python train.py --image_size=24 --method="simmim" --loss="l1" --arch="repvgg" --kernel_size=3 --shampoo_beta=0.95 --eps=1e-08 --adamw_lr_other_params=0.0015 --max_steps=18000
Rows from block 5 of a small masked image model, named by matrix and row number. Rows with one number belong to one channel. Each number is 500 + 50 x the weight over its row's rms, rounded and kept within 0 to 999. All counts start at 0. Numbers have three digits each.
Before each channel's rows are labels from the 100 images, of 14848, where the channel reaches its highest value: "top examples" is what is common among them. Only what is clearly more common there than usual is listed. The data: made-up ball-and-stick molecule models. In brackets: how many of the 100.
# c3: 3x3 conv (model.blocks.5.c3.weight, 176x176x3x3, each kernel summed), inputs 88-175
# c1: pointwise conv (model.blocks.5.c1.weight, 176x176x1x1), inputs 88-175

top examples: small balls on sticks (69)
c3.6:489542548482509486493426469539517480466482523464447459512564478523486477581499493473677567460517470444496564444558559489514537491501447557475514516552534528462471510502496428546383398441453568509485500551576468499544542493466513518658504408466454501563570534474453
c1.6:486475446485474518450476530528457491482518586468470512456529410542531479416469487516602568488493456396544577465488528482551462513499437450452488476603416497457463505499487483512511344448490466561584479445504512478599557449477528568635477523471478476514506487511419

top examples: dark backdrop (100)
c3.115:456429444488502515471412496679513530590542467488554522548514509559515491465495490331522436491506548511423563433473403480565510485477515434559519531505477481442515522442590374483523471537477575496550538599533487504491512522436412501546569436667507515554575495485593
c1.115:440515348518524503456429553644432553547533610424517554545492536491461517473490539418473492466573471539453527466549437436495467498535494390533511444482448457507546591443514473496432437562434541526581486486579560483514432471456458471437520482607485442481568611452486

top examples: small balls on sticks (99); dark backdrop (83); balls: eleven (29)
c3.26:491581486447555526519537566560453478452491527547466443468532428488544433478506544480549554484484386433552516529496520477478376604471420489559482441493484549445492509483419567431489488469495500559516474492564450435467512521481608524580592473453510539544505424474489
c1.26:471525489434551510496543541543427535467503552565470420544510507496504448427542545492576499518483442439520498528516464530464442540515439354515480466545507499452466520520475565438529488478478465501484459473557465452468460516504557532647567475454519468567575469463482

top examples: space-filling (91)
c3.172:488530472423551343497469510453402455580484534509362499462521455450541503549513483530556575509553445511525515441478514528459569471508377461498565550530533536512620550468458469405530392548480453540531578472533505458571554544443461499495527481501478615518405502539437
c1.172:486564467528480381512475482401421490513583490468555565508579400540472479470538581447514528548447463560540515482484575523535562495546463566417571532561517452512509546477430430395474524518450491532444502471510611500532554527478499439526503550462515584529235516513506

top examples: space-filling (81)
c3.2:504524551440528277461420459538535514603528425537588457495531476495538434501512415518429475495516484537548547451386509435458525513477426498496455518509472479520445504479616514463469420568506587508475472460514531551431491548539405503485478535462509499481397507517544
c1.2:514545665534497446499461533515466482476491498557512519504505465466545479449506446324505477492517463467525519278458473378508484461549529457466510481478513496505561553505530489506491484505455418455515532465544509525449538559542508505515486567450514519507372493485533

top examples: balls and sticks (62)
c3.114:485498476411478575595455495511547480516457428418477556474453514474424541573529381440489488495491472506464567431433524550480554452446508606439465519442512488598475493551514391473524484572463469528527488612536505591571526478411580434488549503461536537553427471465526
c1.114:339457543512579583496487486509512517475473466471493545480412467517467568468550321529512492499498554497497511419518516484538488369537497532467477410429560466484555546466514539551498430522630578564481491505518472502471421559528459545535537452510589506466451560465616

top examples: branched (87); small balls on sticks (64); balls: eleven (27)
c3.162:409445462487508522472443606569555562479456516535541468543479473452404545417478411512494481477437528529535589516470518503475626479536457643495431527509480523541529529526496450471467499470573405453592581593599466467468570545468578435475581522541525519524457445514445
c1.162:451504488476566534515522526598525459546487453471469548482464448502518473558470466520455463524481443497509569437502522550490435598491462450483415462442467499549586553481531549504435540437499486476506452461581460400530583535532517411472527521504472450479523444469535

top examples: balls: three (27)
c3.165:532587470406585596538468450505440405437447498486350545560446538533492532542522481436535504478601530460513579547467541499427433497514540482459498506479544533496424563517485459494414470465574535486542556515487516513580529473492486450289558516483504555508517465506567
c1.165:500563510483507565458470502504421476491431531462444559479447555464593468476530506477417553465516500507511500484488531497507550499531462535477539520543527544453438500565474514528510537441574604495525522445524569455475564454471467456214518522515516556559529410513515

top examples: dark backdrop (99); space-filling (60)
c3.51:439576544479547434529485454387366434553575505518472475462557500444389542492515541516555487532502537449513502542475519456500531585500453503489537451487620458493541473491452531518497531526480458515466453514435490436566537556537552507496470547394465532471513550512479
c1.51:450587537514556468513506539449469487614696457572534509520550593482372547496528536482562478500552496433564494535497454476571483588482527459492472536456585487485445425445523498487475471538425509444457476529492492489513512512596591528495475515538441507391474550448568

top examples: dark backdrop (99)
c3.53:525455490511503536486535507462473459509431568541515540460514491511480512509524465514382537508519473468552523503559455487468491583489520479489504443490553457481476488528476460521477416524558487573484516467457546450631486520461495552517485478468513499513529552442568
c1.53:530497436504472496476489532444542427498445540515576492462513447522520508541409520452296454416522459492494529469448516467492406476540462472405477487514464455422522554560468577471430490499552504502452559482409551487529544519542491483375543557367453486524456529541455

top examples: space-filling (84)
c3.4:539493433494459493464509553588462570484549540580512542434539498494508487544509440474522507486424483524602511509469529528462458491510557490451482481523570470552375533535483528509495537585516395545589460538522476607499472459462492501527480547427559425575549416540460
c1.4:578498459494491481503491521513440591522509477557471426519454430537426535521542474555527566492467438494541533486502547550534418527539506501426497470489490465543439528572530549572493517528518462488554445561458601554524495500457560481500464564464505481528432445523541

top examples: dark backdrop (100); space-filling (88)
c3.35:388525524603519542456542500447611497573574548478528566568498551521463526522557542478505525537558471532463516488496438343436427407488480548453434564500508496528478598486465519465476468514486565461549517396517449497489525544497504517532459517583530499473515476526576
c1.35:444517507538477556452500493555527459595597492513513521550469544521397529443514472497496539529505512453541442539410421442504509429616444469522505458469494463518513601557514466478496518547448512535539441547493443372409541522528562532509535456510503530505500467534523

top examples: space-filling (100); dark backdrop (77); balls: three (48); balls: four (26)
c3.168:526431477539549405528435389397424563462475515577564510542514514484449487523491587483451479428575394466548536488473502521462483536488471527546539444582496467461490458486578480503529482449416541535427460448512600514390496520470560531599471486451517570529502493512563
c1.168:541508548530547413531524389405453482497524489538470460574453517477431448475447527517546395508549428465518486443560477521511515493491481412514511400623516502496563486560499559547525504523496540562434483494535593449483507530530512586486487448287526498580496548543502

top examples: small balls on sticks (82)
c3.38:512487518607500582540502465568442417590454563446537484387518516503487531508410521501487484496455461408487597431491569474474407565555484524447415487569554462477492466505516531497518518465424543503492570517494490495482458467541519508421400494481520470492591441485528
c1.38:488435484464483588608489535557481472511497454476547430486463495516522585554508497470496478485518509507556537461437519530470435592542508509429436410492378494560491495496459563505451514443429500502506544612528413482502487517483531404403504513487483541582448499498453

top examples: balls and sticks (78)
c3.15:480511476451516548542507463516469563507488517530624512509525466500505492546504581447511505537520443516489543509523464544444628474486433502510570520513564487497606522466503479531522501443448579475453522575485507523473482465501542457492470504528429593537486497463450
c1.15:478488449505445522512446427497374525513485492456503501505485489506495554516525526450477544500523405534475504502537460519550573456522530478407545516485526448496554550465510471452551594467427508502427500525497562527502453496483500435535424539461365480491469512491425

top examples: small balls on sticks (70)
c3.79:462466483582551518502586416562528530412494654586508577493506510541457515500492529497470498484551480424469566493533478569452499438518528604631573521466528530445507519487516521435569544522522577497590519457503460429570473470529496429576477543423462509467504456444417
c1.79:509457451450520497451536396535432497424482631422541586456508496513527470558537436466469554510484497401513500566525466537425468424498493498476516508569512472403463473502523501490534499568513498489537519483586449515507549463542489517510573461533505485509527475431440

top examples: dark backdrop (100); space-filling (98)
c3.106:537488517592535530529576464503536525511424542496474482521497524524447580459522603384469550515482509515466455469452546464501510458538486467487509489554511635516492443477613551521437453541470551465496535503505534452512459475443536520547525478462492480533491503509453
c1.106:523484542540426480491472405489555524575422504441555514271449426501524544436442559472412450460509488504468495494479433453506478414551459402446481490530433453469476467438554533457494443479475576483519512469465494462521470522463549483479576414470541515608460529495487

top examples: small balls on sticks (83); yellow ball (67); balls: twelve (51); balls: eleven (31)
c3.55:444485484529537494477571492542448521510485537506525566433482424466551456501526453516499538487530388452450511571511538487515380490534425437803533465496404469571452516510480585492479553448492429492484473410573436468442527521542528540532498520487550488500487546479499
c1.55:491531564542525498479549465559348515461491564528550514455465456472527445530529548534518536491584351367488525535472530496501426434492429427625532414500470446520448504539478527431447546402511505560475476423576462506457503560513558565528483492483510446534488542523535

top examples: balls and sticks (82)
c3.156:516547422394434455494484516500538496497458483531546512510407501463506486555503435559551582487469373431482559486519492522476583493550507557486533535455504544439519516495435503447475402438502424447587534498410516575481567510463532468530575475521534469554510444436401
c1.156:494501575464554531513544473523417543486513476468471553458473483454561446538536493575477547459464370396545456492467509575535522541533525518509478332393490510430581489521463621513520391445405520521429454484340465479501531523463604515422416533475538541540451458504497

top examples: dark backdrop (100); space-filling (90)
c3.32:565478516513589520483581464517538488481561457522439490462482552601494564409462411443538512473413497504505487514596547446526519431504494480505495486507423524558443460385496514485451413357531412509530441549425544477466510461547524431484477467522481609513483474458599
c1.32:519459423557533473547543476555506480505522481509571547525517476521447589482487510431578431511572437475492523473533512506506520482494565530503518528527487457508555567410473506533494476410446452570604461593502479526546528476466565520467511512586496557536493624492516

top examples: space-filling (100)
c3.65:521456482498424518507544454555503484463527499524433414481502479542605528409456486520521492563565602510558494520490554502534476565499490461438459406493473481555368445571469489535481432509515465506522557461556390484476465448568540623499450513487433486455495447508552
c1.65:608469529509395475531577457531375488473521525492463481480584507495554443449523537492478470511508553496523487514444512530504489484538480443502424400520438513497457427498574551496525440490448520468472579434490394546551526414458454473425398483573517523449447433508500

top examples: balls and sticks (73)
c3.85:532439518512491542479453547436561427504517516454446673578488562474535521399412548410526477460440488543493489470429430459462561552564508558393538541506454466462499538482483504534457444471502526557522559507581480550385487412447441473465535493434493451533558538494502
c1.85:645490381471549524445486546448382543539523474430489509515494536450509440467563494429421460545489544560454408450481523528486514530535456425458540503383407502481541409530480575544487626470504428415481600541590446549543531525486462522569512548408474420483562476522537

top examples: small balls on sticks (60)
c3.108:505455519444521616497457468508507451504469544448468456568493478463478513564497536458559583499499489505522568507524449508442518511519458601426521500582639500607555510448506500490424446460526553432497523613503511446500558422493527465545526460433511516566534535516560
c1.108:534505554501481563530440463554438491475508525469544536521513338496519471578567462422595543476495459459495543481606465491474531565514519489444552475545590488549492573493468453494446469438501597433489555611503504480579611478489451466508507467466484454569596513455517

top examples: dark backdrop (100); space-filling (97)
c3.46:509413560525528498544499435511469543511537497504467551668511546436511544470457512528592546491477505482473498523512571487536537569412443473559469438537469564472501485487487490547403444533578401455543554524470536464441496466490464475527485527489526470538470554500497
c1.46:471539560511508469553452481528345598469448456491467502573532424441480462495506523483485477584461475554527494437512560461531459594435517454588447460576460538539455493473443476568391462492545443469572390462452468482463542499496531503525493489554517404567549549492449

top examples: branched (91); balls and sticks (86)
c3.102:469463484502495464545537435514474525399444502517500509518546466481544493532543525514474552541591401413495560499495490482472587443488511488459533490499543516696445550483593532538558460485541483523493555583610375567504557587481494511528509529592546458463560429495499
c1.102:473496471571486501546516329483439476443504427437556528499501511479488505502569528502498547566545448397504625481517451500419605455448551431557557532518609454634545587517562557447513504520531462544431537489517447559510474572467437494581491508642573480445544418487472

top examples: space-filling (98)
c3.123:486509465523501559542397472510436578472427548456521373432506613405541494513452436575545452463450515485489399503536480483511506523531361422410472581549492548534467459474471454527582517511430487491496612522524509493358456393525477538437460509451456479492498506464452
c1.123:496508495539459520502496512517484501444489606478494414501481484482531550476354471476511488534518439571540335535439517498593436527531460386421468525558561486429475424530482442510550468502534541607467541470443584519434452450476482510444512490498530406541502475569458

top examples: balls and sticks (67)
c3.49:426475516539575545560540441576448538512516457501592562519462492416507428524514472457421506471507416547502508442451508513475555448504479513469563532403474498555579398441570578497550511460589437479468502474514472536397589494502551504533471479484469556461514427581547
c1.49:465472542549511475536530415511456502557424516457487598513456458512505409350437504521445516506553462501529433536398487548477503569489473452423499519391471469537571464383466621476507636435555483488436497475488515456488614424467505499572493569533470515479558438571515